Rows from block 8, named by matrix and row number. Rows with one number belong to one attention dimension. Each number is 128 + 24 x the weight over the matrix's rms, rounded and kept within 0 to 255. All counts start at 0.
# v: attention query, key and value (stacked) (model.blocks.8.attn.qkv.weight, 960x320, the v third), inputs 0-79
# proj: attention output (model.blocks.8.attn.proj.weight, 320x320, transposed), outputs 0-79
v.220 [145 124 141 138 155 156  86 148  83 128 119 136 146 123 136 112 125 130 159 107 128 118  99 149 131 115 108 148 134 137 104 171 140 136  96 102 135 155 135 185 141 121 141 107 149 140  98 145 134 163 118 131 186 135 105 109 134 131 126 132  72 117 112  95 119 109  82  64 132 105  92 118 105  74 140 150 176 192 162 136]
proj.220 [116 105  97 157 131  78  88 126 157 132 133 153 136 125 108 141 115 140 118 160 110  82  93  65 126  53 125 101 168 122 127 168 128 136 141 145 145 114 104 107  75 131  93 142 167 148 133  87  83  82  99  86 129 159 115 144 147 142  93 136 122 116 128 156 111 166 198 120 143 117 133  75  66 148 148 140 147 111 148 103]
v.221 [108 144 163 109 115 134  92 100 167 119 159 115 151 112 137 152 102 141 135 123 130 134 155 130 154 125 113 139 134 151 129 130 145 118  95 106  83  99 145 147 141 162 112 123 108 106 144 141 148 117 157 120 141  89 109 105 101 137 142 136 134 131 126 151 102 162 119 105 146 115 131 108 136 159 160 107 140 134 139 138]
proj.221 [128 130 100 151 141 130 175 142 161 144 103 128 137 149 103  91 109 146 141 125 129 118 145 103  61 104 137 150 135 141 115  93  90 115 148 165 158 136  96 118 100 145 116 146 114 119 120 155 113  99 137 139 159 121 137 174 169 126 143 153 108 126 135 125  93 128 166 110 123 128 125 149 125  64 119 169 117 137 115 130]
v.222 [100  96 101 116 106  72 160 109 143 107 160  90  67  98  50 127 129 132 157 110 188 105 134 159  91  96 168  84  47  62  70 121 103 149 146 145  88 125 108  80 113 151 128 119 139  84 122 109  95 133 109 136 150 113 155 148 136  77 100 135 127 104  58 109 147 114 143 157 184 107 181 183 147 183 118 114 117 111  91 151]
proj.222 [149  67 127 130 114 110 138 112  77 101 117 174 137 108  85 121 128 168 124 113 140 126 115 134 169 166 122 154 121 112 152 153 140 107 121 148 157 104 113 164 167 173 119 120 133 143 124 127 145 142 112 105  97 169 106 140 116 113  89 132 136 136 124  98  95 137 158 130  84 128  71  94 131 148 102 125 123 146 169 102]
v.223 [123 125 101 143 101  77 120 108 125 130 156 117 127  95 110 130 145 138 114  84  74 119 126 127  98 154 131 121 117 121  80 121 127 124 129 115 101 116 104  92  95 133 120 145 140 151 139 149 113 108 109 135 100 109 136 132 135 133 116 154 164 141 112 126 109 113 126 149 147 153 145 134 162 163 136 124  78  94 107 117]
proj.223 [158 106 137 130 117 174 109 120 138 116 104  78 171 152 175 123 129  81  81 152 143 167  81 134 166 127 182 159 134 126 133 151 152  89 140 128 141 154 153 148 152 144 163 108 119  86 166 143 126 127 132 125 126 120 120 153  94 105 117 104 156  66 168 155 116 120 104  78 116 114 129 121 118 138 129 139 161 155 129 174]
v.224 [128 142 136  73 114 185 125 123 134 156 161 140 124 118  99  99  89 130 126 175 125 150 125  97 100  95 139 138  90 114 128 102 140  97 130 114 156 107 164 129 105 113 102  97 116 100  92 127 116 184 137 127 129 171  88 129 125 118 114 107  87 151 105 112 137 138 140 167 155 109 149 140 111 151 127 118 120 161 123 147]
proj.224 [ 99 134 153 154 120 128 130  96 120 128 152 138 114 174 108 116 106 132 139 126 102  90 132 110 114 168 100 145 126 151 112 188 134 149 110 144 134 122  87 181 147 127 134 126 107 142 171 115  98 115 130 145 112  74 107 140 147 146 134 125 108 105 128 149 146 144 102 155  93 111 131 109 104 145 130 147 110 118 121 123]
v.225 [141 140 161  95 112  90 123 140 105 108 145 175 129 112 154 120 155 103 162 118 125 126 162 134 165 192 134 108 158 154 119 151 138  98 116 127 165 150 145 141 158 148 137 115 103 131 150  66 100 138 112 110 158  66 172 118 122  82 131  89 110 117 150 112 110 111 100 138 101 131 116 139 137  85 138 142 136 150 143 143]
proj.225 [143 115 112 145 133 170 140 116 134 131 144 111 131 137 110 108  79 129  99 172 120 164 137 118 134 132 138  49 118  69 129 103 100 131 154 122  75 142 132 113 118  93 144 139 145 139 119 126 158 122 118 123 125 148 121 142 155 137 108 152 145 163 150 120 123 146 146 143 167 138 149 112 145 153 142 108 148 114  91 110]
v.226 [132 127  80  79 160  95 105 138 119 137 140 188 144 120 122 110  99 134 119 163 165 143  99 147 111 140 151 100 179 128  83 105 136 111 100 107 140  82 120 142 160 175 125 121 136 123 118  99 111 130 108 136 149 148 154 121 144 114 113 134 123 161 108 128 106  87 118 137 118 137 104 135 176  81 156 126  89 118 136 159]
proj.226 [158 119 144 148 153 136 148 143  88 105 100  58 102 135 147 128 131  65 156 148 136 134 141 110 138 140 134 102  65 137 131 136 135 100 103 135 148 138 132  91 119 132 136 119 148 119 158 152 143 133 122 108 111 140 160 126 136 148 114 143 147 149 139 124 128 152 126 159 172  98 172 101 165  97 128 135 114 135 119 119]
v.227 [ 99 153 124 139 158 102 159 151 156 121 108  93 112  94 142 137 130 145 113 113 117 148 126 109 131 105 144 120 110  68 140 152 150 101 157 126  91 104 113 122 158  86 157  90 143 120 113 118 115 103 124  88 120 101 134 122 116 131 137 136 178 144  97 135 138 114 153  83 150 117 127 128 131 138 117 125 128 137 132 140]
proj.227 [175 119 122 130 106 139 105 138 120 106 100 130 154 114  89 115 140 162 131 122 114 117  91 126 122 139 127 135 150 165 122 132 144 113 107 110 132 182 119 119 103 138  97 196 110 143 148 134 106 103 154 120 128 125 125 153 135 110 140 113 139 114 140 115 115 142 126 146 161 157 173 125 139 139 116 171 127 137 113  99]
v.228 [135  79 100 130 161  99 175  99 179 101 102 117 143 121 146  83 134 133 133 158 102 118 115 114 110 171 117 107 152 123 124 139 127 154 122 126  85 103 124 114  96 111 125 168 196 141 134  96 148 127 163 103 139  62 180 145 124 138 130 104  96  78  99 148 133 116 154 132 163 136 163 132  82 149 155 142 120  86 119 146]
proj.228 [156 169 137 167 152 148 118  97 120 123 163 145 130 111  93 125 132 152 117 116 156 114 109 130 127 169 106  78 143 144 139  94  96 115 144 127 145 163 138 121 111 143 126 122 124 115 119 123 119  67 120 118 117 139 130 122 137  87 158 140 117 133 119 124 170 126 135  87  94 125 125 138 122 141 114  66 152 131 169 130]
v.229 [100 146 129 146 138 108 144 117  91 141  99  96 154 113 146 156  95 124 101 119 145 164  92 112 136 170 138 164 189 104 138 175 161 104 108 179 117 170 149 145 149  92 144 114 148 144 135 141 137 129 141 105  87 120 134 108 128 123 124 147 188  81 139  96 157  61 150 112 132  94 124 122 150 147 109  95 106 145 146 136]
proj.229 [118  97 121 142 173  77 108 146 140 120 107 124 144 109  95  79 128 139 118 137 143 138 100 136 156  71 145  89 130 156 134  89 146 139 105 145 130 109 111 140  83 123 137 137 121 125 128 105 127  93 117 107 113 161 118 139 125 126 134  79 112 155 124 215 121  93 135  96 122 191 167  79 168 117 129 105 100 140  81 128]
v.230 [119 163 139 181 124 149 120 167 103 125 140  94  72 112 145 124 123 129 101 154 137 127 127 144  96 118 132 101 108 115 102 121 137  95 141 122 128 120 134 128 117 111 138  86 133 109 120 136 151 154 120 127 117 146 102 136 129 128 141 150 194 122 140 115 130 184 138  94  90 135  92 105 125 136 145  73 137 126 144  71]
proj.230 [ 81 126 130  93 127 101 118 119 137 151 140 157 146 103 132  84 160 123 149 109 175 142 129 101  93 150 147 115 123 155 128 129 110 132 130 117 171  90 113 139 122 142 111 129 117 136 122 108  93 112 135 100 107 113  69 101 100 116 114 121  96 130 107 143 130 138 111  97 135 135 125 161 159 117  72 146 103 119 121 131]
v.231 [107 179 147 148 151 134 130 178 169 126 131 104 171 141 114 157 103 154 104  98 103 102 101 151 118  96 120 165 123 115 177 113 142 152 174 140 114 108 147 137 110 139 109 126 131 124 102 175 122 149 116 153  98 114  90 137 121 168 143 185 115 124 158 117 151 142 131 109  99 132 107 130  96 138 127 145 122 134 167 116]
proj.231 [105 133 146 145  87 129 125 101 106 114 131 149 141 112 107  86 128 158 144 108 196 132 110 110 129 137  97 116 171 152 130  88 130 112  81 126 166 135 143 127 117  71 153 132 121 159 131 124 121 127 120 135 108  88 112  92  98 146 147  99 127 122 113 135 167 172  85  90 103 104 145 153 145  89  72 101 142 114 129 108]
v.232 [129 124 150 104 119 120 146  92 126 125 147 141 163 142 156  88 131 107 115 144 146 143 134 136 158 103 141 161 121 127 141 111 130 105 125  92 177 142 115 153 129 126 128 134 106 152 138 129 143 123 128 145 117 150 117 113  96 130 167 139 135  94 115 122 142 144 115 119 103 115 125 124 117 133 138 123 102 135 117 139]
proj.232 [131 134 147 141 135 142 150 156 107 161 135 119 122 143 138 156 133 168 104 120 132 154 143 115 141 139 120  98 153 141 105 135 124 157 131 138 120 127 138 111 152  90  98  38 106 116 119 127 153 140 118 128 134 125 156 176 122 125 127 162 136 141 124 135 137 190 142 163 139 120 133 112 113  66 174 133 127 103 140 135]
v.233 [134 124  78 111 152 165 137 122 138  95 138  98  77 129 127 124 139 147 108  80 142 108 109 128  85 127 142  98 170 120 109  78 175 118 120 123 119 131 118 105 162 104 126 126 131 160 126 135 127 124 128 151 157 134 178 159 150 100 162 115 141 124 126 145 104  93  75  83  94  96 123 120 132 133 123 138 156 132 144 145]
proj.233 [163 125 140  97 147 121 164 130 102 128 136 164 121 170 121 163 149 124 153 120 135 103 158 174 100 105 128 201 119 116 135 125  98 104 121 138 112 100 122 116 113 140 126 130 167 128  88 131 113 146 147  93 107 131 173 128 103  93 100 151 150 120  91 146 107 125 181 180 142 149 156 135 150 130 120 129 109 107  83 135]
v.234 [102  73  90 175 134 135 113 126 121 182 131 153 155 159 115 123 101 129 140 148 150 137 142 147 100 149 112  79 141 112 151 119  90 135 174 119 122 131 187  93  81 118  90 128 103 102 113  94 112 149 126 162 108 191  91 129 123 116 122 152 105 139 112 131 114 130 135 146 137 146 130 115 152 104 127 136 173 162 132 142]
proj.234 [117 157 176 143 141 114 134 123 142  97  70 125 133 125 137 125 114 134 133 123 133 129 111 123 135 148 125 140 145 209 110  78 123 148 121 115 103 147 130 114 165 119 125 108 151 148 147 122 104 149 143 148 142  82 171 128 125 154 126 123 147  98 126 112 138 131  76  97 115  90 114 101 105 119 115 132 135 111 130 141]
v.235 [155 136 139 113 158 100 123 134 102 142 157 165 125 121 157 109 178 164 128 107 133 177  94 114 144 112 116 162 176 111 115  85 128 110  82 130 129 135 137 156 136 131 174 120 137 137  97 135 129 114 130 137 135 107 188  93 147 108 153 111 123  87 156 111 170 105 103 144  98 115 159 170 178 124 120 121 111 152 116 116]
proj.235 [118 160 100 110 120 160 163 105 128 111 119 133 137 124 153 142 139 129 142 133 128 117 115 131 111  75 180 119 157  96 114 112 122  94 152 123 120 101 167 124 122 138  99 134 164 144 152 139 146 139 127 128 176 142 142 112 153 120 103 145 118 161 113 152 124 134 168 141 168  71  87 132  82 145 131 156 144 115 137 154]
v.236 [183 105 139  95 174 126 155 129 148 147 146 101 103 122 134  99 151 134 130 108 118 106 140 138 116 111 134 160 115 117 113 123 101 150  92 139 120 105  77  93  89 136  94 143 164 189 188 127 145 147 130 142 120 128 133 102 112  66 161 120  86  73 122 156 173 124 120 164 125 130 125 144 146 139 181 118 128 151 119 117]
proj.236 [106 120  99 154 112 146 137  84 152 142 130 135 128 120 146 169 145 109 123 121 133  81 144 108 159 157 122 134 129 111 118 129 147 110 157 127 125 137 126 129 140 101  96 123 100  87  98 168 148 108 129 119 152 170 141 138 115 114 110 139 173 136 113  76 102 110 155 119 108 107 137 104  62 126 146 143 144  98 160 150]
v.237 [104  96 131 133 136  90 109 146 159 157 116 147 118  58 126 138 120 156 134 158 123 113 115  91 194 116  98 156 102 125 184 136 146 128 159 123 126 109 145 176 159 105 129 154 120 115 162  98 197 107 102  79 112 131  90  96 126 186 109 148 133 147 151 112 112 134 126 157 157 168  90 120 124 122 175 123 154 101 158 123]
proj.237 [120 176 141 130 180 185  97 139 137 159 108 124 194 129 129 165 137 113 132 125 117 179 104 106 107 129 131 105 139 189 147 104 113 185 103 138 121 161 133 143  50 177 149 107 119  99 161 135 133  91 116 135 122 125 118 149 114  79 183 129 129 130  83 151 121 114 130  78 148 142 111  93 114 147 106 113  97 150 139 125]
v.238 [101 157 125 128 129 122 169 145  87 121 153  98 111  75 169 113 129 111 115 199  85 157 139 132 145 121  88 146 137 128 133  78 148 120 123 171  95 131 120 106 159 137 148 160 113 143 118 123 134 101 137 125 138 142 111 111 100 156 127 153 154  88 127 110 146  96 130  94 137 150 107  75 130 151 121 106 132 138 164 129]
proj.238 [134 108 151  97 181 100  95 139 162 136 113 177  76 105 165 147 180 109  81 114 172 150 126 105 122  97 139 115 112 159 148 156 142 146 131 140  87 159 142 163 103 172  85 133  90 121 137 159  71 118 110 133 163 132  84 171 159 112 186 103 149 180 128 184  97 149 120 157 118 149 155 114 163 141 139 129  89 168 137 150]
v.239 [ 87 150 131  80  77 154 108 145 129 119 157  94  94 114 137 112 119 144 178 121 136 111 140  98 129 142 132 141 127 141  80 150 152 157 116 113 121 146 103 106 139 110 118 103  61 114 134 125 131 110 166 132 125 157 114 157 123  78 145 124 169 105 132 144 143 167 128 149  81 121 122  93 132 152 123 165 133 135  85 125]
proj.239 [142 121 140 112 125 151 119 137 160 121 175 113 104 145 168 110 134 119 114 137 133 128 161 136 164 132  92 102 133 118 155 142 145  96 150 130 149 124 133 139  85 134 115 124 135 145 143 106 124 154 140 144 155 114  80 144 131 110 109 136 152 155  83 108 101 111 127 158 110 109 103 105 134 116 124  88 147 101 125 147]
v.240 [149 153 123 116 128 156 135  88  92  81 138 116 113 118 204 157 152 150  99 115 157 153 103  99 205 175 135  78 151 117 123 115 150  95  83 190 142 162 163 114 125 179 149 134 112 159 118 159 103 131 207 161 167 148 153  89 153 105  90 101 165 108 155 126 138 119  83 192  73  97 141 119 151  99 112 146 113 131  95 135]
proj.240 [133 124  97 100 160 118 127 187 124 148 147 130 151 192  95 132 130  99 110  83 132 127 127 113 116 118 140 123 146 110 124 139 147 143 162 110 149 124  93 131 134 117  85 153 133 129 174 119 152 123 129 155 132 148 134 172 113 123  58 164 149 135 129 133 133 101 184 156 155 145 123  94 114 157 150 163 169 128 110 133]
v.241 [130 149 124 157 104 135 119 140 133 119 137  80 109 108 131 144 109 133 152 135 128  89 112 118 150 109 112 141 109 154 150 142 127 129 139 103 103 129 148 139 137  82 109 147 141 134 129 113 112 140 131 165 113 159  95 137 110 115 116 135 114 134 133 133 121 132 144 132 101 148 134 119 123 131 110 140 120 164 103 117]
proj.241 [123 152 139 121 148  83 115 165 101 132 107 162 162 120 115  93 125 124 133 118 141 109 119 123 104 156 117 129 125 170 132 123 164 166  84 157 127 143 113 146 124 116 142 117 127 132 133 121 104 121 103 127 121  92 134 114 111 127 134 161 116 137 135 114 131 122  89  92 108 127 140 111 123 126  88 114 174 122 128 119]
v.242 [109 152  96 125 121 137 150 120 137 149 106 157 103 117 157 158 115 112 116  75 134 147 150 114 141 106 193  92 104 156  58 121 157 131 140 158 103 148 131 101 120 135  80 120 115  95 122 147 115 119 123 130 152 146 146 130 131 103 117 117 172 137  82 122 138 128  91 135 128  81 167 100 142 127 148 109 137 101  97 155]
proj.242 [150 157 153  89 125 146 134 139 126 120 134  86 132 174 160 125 140 156 105 172 110 119 139 170  97 131 111 150 124 128 128 173 145 117 139 129 167 100 101 106  79 147 139 111 132 135 146  90 105 160 164 137 142 105 143 146 125 120  78 125  88 116 139 122  74 110 163 183 128 172  82 170 115 147 132 123  90 156 132 123]
v.243 [131 126 130 127 138 108 106 108 104 127 129 149 136 180 160 129 136  92 133 136 156 157 115 137 108 184 152  80 153 126  88 148 140 131 105 149 139 158 153 139 122 157 141 147 159 142 114 146 113 115  90 119 162 141 173 145 109 127 100 141 147 132 150 116 159 152 127 151 130  96 133 150 114 128  93 151  94 131  73 139]
proj.243 [116  96 128 129  94 119 137 122 159 131 131 114 125 123 152 139  93 155 151 113  99 111 122 112 122  91 131 141 148 119 117  98 141 100 182 107 135 124 117 125 105 116 131 112  88 126 171 116  92  99 152 182 117 143 125 161 120 116 105 137 104 129 154 139 150  88 131 166 102 161 120 130 126 102 175 158 155 141  77 119]
v.244 [ 95 113 114 144 141 150  88 172 106  97  87 137 151 111 114 109 114 126 100 160 145 122  79 126 122 165  80 167 146 114 146 119 147 152  96 155 136  98 111 152 107 100 145 135 138 126 150 148 119 119 137  70 156 120 126 146 113 134 155 106 170 112 136 141 131 139 132 173 161 137 111 117 127 147 133 102  90 150 143 115]
proj.244 [125 145 154 154 131 115 107 131 139 137 136 113 139  88 101 119 135 130 132 118 123 106 124 109  95 113 141 112 148 140 124 106 131 123 128 151 126 124 163 141 109 134 121 129 140 131 109 136 137 105  80 133 139 159 130  87 122 129 160 131  91 124 135  95 114 135 110  75 191  88 137 137 134 125  53 117 125 110 121 137]
v.245 [113 120 141 110 149 150 151 154 127 118 117  98 117 143 127 122 143  88 126 110 141 121 130 138 161 147 137 110 157 115 126 136 136 120  96 139 127 139  97 141 107  97 111 119 146 139 112 152 145 101 116 132 119 121 146 135 140 105 119 128 146  97 153 112 134 162 108 144  99 142 105 102 162 103 146 168 105 160 132 156]
proj.245 [160 126 150 100 167 112  99 127 131 151 130 116 121 109 115 153 163 119  99 123 101 109 127 141 103 102 168 116 122 113 127 147 164 146  94 129 110 132 162 145  80 210 155 135 128 159 134  94 133 118 157 125 125 125 172 143 131 140  94 141  80 161  99 164 147  83 125 125 115 148 148 142 134 106 121  80 138  82  72 131]
v.246 [129 122 105 123 132 132 143 129 125 128 127 146 117 147 148 140 141 122 122 119 139 119 119  89 136 167 110 131 130 107 136 123 123 128 117 144 151 146 121 151 118 126 166 117 138 140 150 117 123 139 129 144 145  95 135 147 159 113 122 109  82 116 168 144 108 130 124 145 111 156 111 146 152 119 126 172 107 141 169 119]
proj.246 [112 123 148 172 128 146 146 147 134 144 121 156 167 110 109 160 111 151 140 106  87 131 108 144  95  79 136 116 107 129 120  96 135 108  93 116 131 116 145 118  78 137 101 137 106 111 124 119 139 137 101 131  82 126 140 126 108 146 129 145 158 136 121 142 125 126 113 130 168 125 123 130 161 101 143 100 137 133  96 121]
v.247 [151  89 139 127 136 134 154 107 116 138 142 151 163 123 151 147 127 135 122 141 162 143 159 141 121 155 152 156 139 140 124 142 112 173 100 136 105 141 163 112 104 159 114 121 121 146 135 148 113 114 120 126 137 124 158 116 138 116 154  99 102 127 123 117 122 113 130 157 132 122 171 141 133 121 126 109  97 125  86 117]
proj.247 [118 155 127 148 122 145 113 117 108 154 178  75 149 125  72 139 122 125 153 103  77 133 147 127 161 131 114 128 121 146 139 130 118 116 182 102  96 129 148 130 165 105 118 127 142 120 123 153 187 147 104 153 114 128  99 153 118 135 115 144 162  87 111 133 148 150 142 121 133  87 100 178 112 171 136 118 158  95 153 120]
v.248 [143  96 130 154 148 138 113 152 114 114 119 101 117 103 120 129 104 114 111 125 126 105 101 152 102 133 120 186 132 139 138 127 138 173 144 157 117 129  87 135 119 114 134 124 129 112  99 128  83 138 124 129 135 111 143 136 146 112 115 144 159 124 155 137 137 111 143 135 128 108 126 112  96 187 112 137 124 142 145 144]
proj.248 [115 145 141 140 102 110 117 111 126 131 154 162 107 161 103  85 108 160 150 155 161 112 126 165 136 124 160 131 137 136 128 140 130  99 181 102 144  85 121 123 132 149 120 146 128 102 105 126 109 137 111 127 141 115 137 142 109 134 148 146  90 103 152 113 118 118 108 100 102 118 162 128 132 119  88 132 156 132  92 126]
v.249 [149 125 108 104 170 147 146 122 114 154 132 151 139 141 108 115 150 146 166 110 148 125 150 123 157 137 135  95 120 109 127 118 138 130 130 139 118 124 139  91 102 138 128 121 146 126 119 149 141 151 128 134 158 137 133 150 117 129 121 114 130 137 135 148  97 141 133 185 103  92 158 114  95  97 140 136 101 133 146 191]
proj.249 [123 118 149 135  70 107 130  91 128 119 110 110 154 120  86 179  88 132 130 143 106 124 118 137  94 129 139 139 121 111 134 120 135 126 128 141 132 114 126 147 143 109  98 125 124 127 165 115 132 112 161 131 153 128 147 161 148 155 140 136 132 154 154 101 165 136 113 160 146 138 106 144  96  99 131 141 175 128 135 104]
v.250 [128 163 122 123 168  91 164 101 137 152 126 189 140 139 103  83 136 118 103 127  74 120 163 151 119 113 115 124 105 132 134 118 101  93 136  84 168 106 122 121 124  88  95  97  63  74 134 106 142 136 102 144 122 157 146 167 165 108 117 114  94 166 124 125 108 128 110 117 125 152 156 124 136 135 101 132 144 129 117 117]
proj.250 [126 129 144 129  95 110 122 127 127 100 116  99 116 116 111 163 110 171 142 149 140 139 161  95 144 146 119 135 159 131 184 115 156 118 131 143  72 155 135 120 167 114 156 117 129 163 115 155 128 146 137 151 132  93 145 108 114 177 125 161 113 101 115  93 119 141 100 126 113  93  96 144 110 124 167 100 159 112 152 138]
v.251 [112  98 105 123 165 112 112 129 137 108 106 142 138 111  63 116 121 127 114 139  96 131 118 124 133 149  86 138 128  92 182 154 108 158 121 128 106 123 131 125 124 124 153 142 185 105 142 103 137 112  81  58 147 108 159 171 171 141 138 140 120 138 125 110 125 120 175 196 159 165 128 139 131 131 130 102  84 161 137  96]
proj.251 [117 133  90 161 115 148 122 134 111 141 151 114 119  97 114 143 139 102 128 141 101 140 113 137 118 128 121 127 141 140  98 105 116 121 136 141 143 145 108 108 109 129 157 151 134 120  88 170 134 112  89 127 118 103 146  77 103  80 145 147 109  87 149  81 161 149 114  77 119  87 164 119 139 143  72 155 185  97 137 122]
v.252 [104 114 119 123 162 121  80 161 165 124 150 123 110 136 121 138  94 139 123 119 120 120 107  98  82 151 138 143 156 128 116 163 137 119 137 147 111 114 104 120 117 141 127  96 139 148 129 146 150 127 102 112 131 131 185 136 123 158 115 164 120 133 127 113 130 152 165 147 137 120 147 112 120 136 120 133 119 121 112 163]
proj.252 [171 117 143 127 155  83 127 106 111 149 136 154 143 114 130 124 172 131 147 127 128 119 145 116 159 157 115  91 112 179 151 112 146 111 134 132 120 103 155 156 162 137 121 123 143 155 115  89 153 111 149 105 126 119 138 139 151 174 119  93 143 135 142 144 147  90  81 132  97 120 147 160 125 114  99 123 130 110  62 124]
v.253 [ 99 143  96 177 121 120 117 176 146 101 165 101 123 114 101 134 120 119 134 162 149 156  98 134 133 112 150 127 109 139 124 105 143 146 159 155  83 117 141 161 168 113 152  97 150 103 112 143 174 160 103 137 126 150 144 113 133 124 129 130 160 143  87 131 145 183 124 121 167  97 163 172 143 178 167 137 154 142 120 106]
proj.253 [121 156 117 102 125 117 116 132 151 131 139  97 138 154  94 111 136 137 102 134 116 140 122 188  96 160 139 127 106 152 119 130 126 149 104 153 167 123 111 140 131 127 151 165 101 140 119 125 111 170 153 138 128  90 135 135 101 124 173 111  97 120 131 150 120 115 125 132 153 171 105 109 114 126  85 116 138 162 142  95]
v.254 [124  79 117 134 131 137 126 112 151 150 102 123 112 145 116 156 146 129 124 163  87 118 153 134 140 111 109 176  92  80 122 147 122 159 122  94 138  89 158 148 107 110 118 127 113  91 159 124 177 140  96 105  80 136 124 122 123 120 159 112  95 126 151 127 116 141 103 137 105 117 125 128  87 107 139 144 153 110 100 143]
proj.254 [103 139 125 111 130 100 127 154 106 123 147  93 156 150 102 157 143 130 102 143 142 116 135 126 127 140 101 123 129 173 132  96 117 160 146 150 117 137 136 137 141 125 123  88 105 118 125 121 128 125 136 107 125 110 138 143  86 142 145 119 124 150 107 113  98 136 133  86 164 127 101 108 137 138 128 115 120 146 139 100]
v.255 [126 150 118  99  66 125  86  86 144 145 122 125  73 153 148 171 123 140 165 130 131 151  97 142 130 137 147 119 103 155 112  90 121 149  81 151 108 103 119 104 132  96 151 113 158 133  95 132 101 135 156 150 147 131 159 153 135 113 127 112 129  91 110 162 154 139 130 168 148 133 155 138 127 174 105 110 149 126  83 131]
proj.255 [121 117 147 141  88 131 105 127 168 113 125 125 178 137 116 140  59 104 142 123 125 154 119 133 155 150 133 190 103 125 125 134 140 139 117 135 126 140  97 142 111 124 101 118 123  94 147 103 128 140 149 116 147 117 158 148 138 125  99 121 136 124 159 148 108 130 160 158 142 148 100 101 128 120 188 160 119 136  92  83]
v.256 [142 128 160 203 158  94 143 117 140 140 141 137 149 157 126 152 118 147 130 128 133 117 101 124 130 104 122  97 138  85 132 125 134  97 127 146  70 129 126 130 155 128 137 130 100 111 143 149 125 117 121 129  84 141 109 143  99 113 133 162 117 140 107 122 123 112 132 139 144 144 102 137 113 109  99 162 108 171 169 110]
proj.256 [123 142 117  85 147 149 133 139 104 122 114 143 143 139 166 147 125 105 130 102 117 140 122 112 140 154 143 125  88 104 127 149 140 111 148 122 113 120 150 107 121 125 149 130 138 138 137 118 127 137 120 123 147 110 128 128 163 118  96 111 163 125 120 139 132 113 158 112 137 132 104 119 144 112 119 147 156 104 142 128]
v.257 [ 93 142  90 146 159 110 167  95  86 124 149 128  95  91 108 122 123 114 127 129 109  74 183 141 125 136 115 115 103 134 139 169 134 160 146 117 162 114 163 115 111 157 140 103 121 131 142 145 147 116  95 122 133 137 116 143 120 158 127 145 115 131 109 122 104 156 141 129 148 168 145 144 119 113 151 130 125 111 119 126]
proj.257 [140 150  82 120 109 137 111 171 121 123 113 124 152 135 118 145  64 114 108  86 130 159 103  89 126 152 110 104  99 125 138 101 143 134 109 142 125 130 130 122  98 125 143 128 143 138 116 117 136 130 145  77 150 157 112 144 142  62 125 112 148 101 109 128 156 138 135 138 136 122 123  97 143 123 129 122 121 127 173 137]
v.258 [142 136 175 133 107  77 128 140 108 129  99 103 107 124 133 157 137 136 153 141 151 104 126  90 153 122 156 134 144 132 141 129 162 115 136 121 117 127 130 118 117 140 122 140 125 137 145 139 128 122 107 148 141 125 168 136 131 158 113 135 118 129 108 158 154 132 130 133 135 130 125 120 151 140 145 141 161 123 125  97]
proj.258 [118 146 101 108 113 142 110 142 130 109 149 126 116 115 166 136 140 158 139 114 103 144 151 152 132 151  87 127 132 133  86 135 131 131 127 115 168 102 104  95 119 151 128 130 114 136 133 125 131 132 138 112 113  94  74  91 119  84 119 129 157 158 153 110  99 117 132 103 106 107 145 129 108 116 138  98 120 136 129 142]
v.259 [218 138 167 125 149 157 119 126 152 130 153 183  60  91  91 162  95 149 103 153  96 118  92  95 137 113 117 113  97 102 146  72 146 111 130 137 151 137 128 118 122 134 129 100 127 115 133 132 143 135 104 147 105 156  94 149 150 126 114 106 139 144 111 130 164  89 149  74 143 128 125 144 124  79 109 127 134 151 108 102]
proj.259 [141 132 138 116 161 133 128 126 125 127 148  90 133 145 145 153 166 116  86 119 134 137 134 101 157 124 117 108 163 112 118 141 150 147 115  96 131  75 131 130  75 128 171 100 140 138 112 132 122 113 105 108  68 145 119 106 105 106 103 137 143 127 114 129 125 150 156 119 138 123 143 141 109 151 118 154 132 100 153 140]
v.260 [158  87 128  92 151 133 124 108 131 126  84 128 112 113 111 111 142 129 147 136  91 139 115  86 131 170 112 103 143  89 117 151 114 139 122 152 146 120 120 119 148  99 133 104 158 100  89 114 102 130 141  95 128 105 105 110 135 136 126 149 137 138 183 133 167  93 180 119 129  98 145 118 120 102 138 120  93 106 111 108]
proj.260 [ 99 107 124 150 105 141 117 111 134 126 156  90 127 131 146 109  92 122 156 129 146 135 127 136 127 102 153 131 114 124 138 135 131 112 130  92 121 113 113 143 129 145 123 131 114  99 166 127 140 111 121 167 117 138 132 161 100 129 131 107 147 153 142 125 102 145 133 104 120 122 145 125 156 184 115 128 100 124  92  96]
v.261 [100 147 120  90 114 105 140 155 125 125 118 147 136 121 121 144 100 120 118 116 148 100 128 110 122 107 134 119 152 108 129 122 131 129 146 138 104 153 122 127 115 157 153 104 119 134 134 104 126 126 115 164 125 152 138 171 125 122 127 139 145 140 109 174 144 134 125 177 108 179 140 140 105 153 170 105 135 138 103 148]
proj.261 [126 137 124 149 142 123 132 100 149 109 146 133 123 113 110  98 109 110 115 172 102 148 115 109 147 115  91 137  97 131 153 101 108 120 141 127 140 118 127  99 147 101 129 111  99 124 119 157 126 131 107 144 152 134 164 129 133 116 116  86 120 135 118 137  95 132 165 128 114  99 106 141 137 137 110 140 127  93 112 105]
v.262 [149 140 148 114 158 145 118 132 118 140 106 149 125 140 123 143 130 118 108 136 117 150 129  84 123 118 121 111 107 124 137 143 106 119 152 120 137  88  91 128  94 149 146 152 163 137 129 146 160  91 125 113  83 123 136 137  98 128 112 156 158 103 121 136  91 123 141 117 153 169  89 124 103  82  91 147 163 115 166 132]
proj.262 [128 141 130 143 126 110 109 143 135 129 121 128 148 107 173  78 132 127 152  75 110 104 142 116 122 104 161 140 128 136 141 141 128 145 110 130 147 128 108 128  99 155 106  87 134 117 119 120 136 136  99 104  84 146 153 113 121 169 105  95 128 148 127 116 158 130 112 130  87 128 141 134 123 170 123 109 125 136  89 102]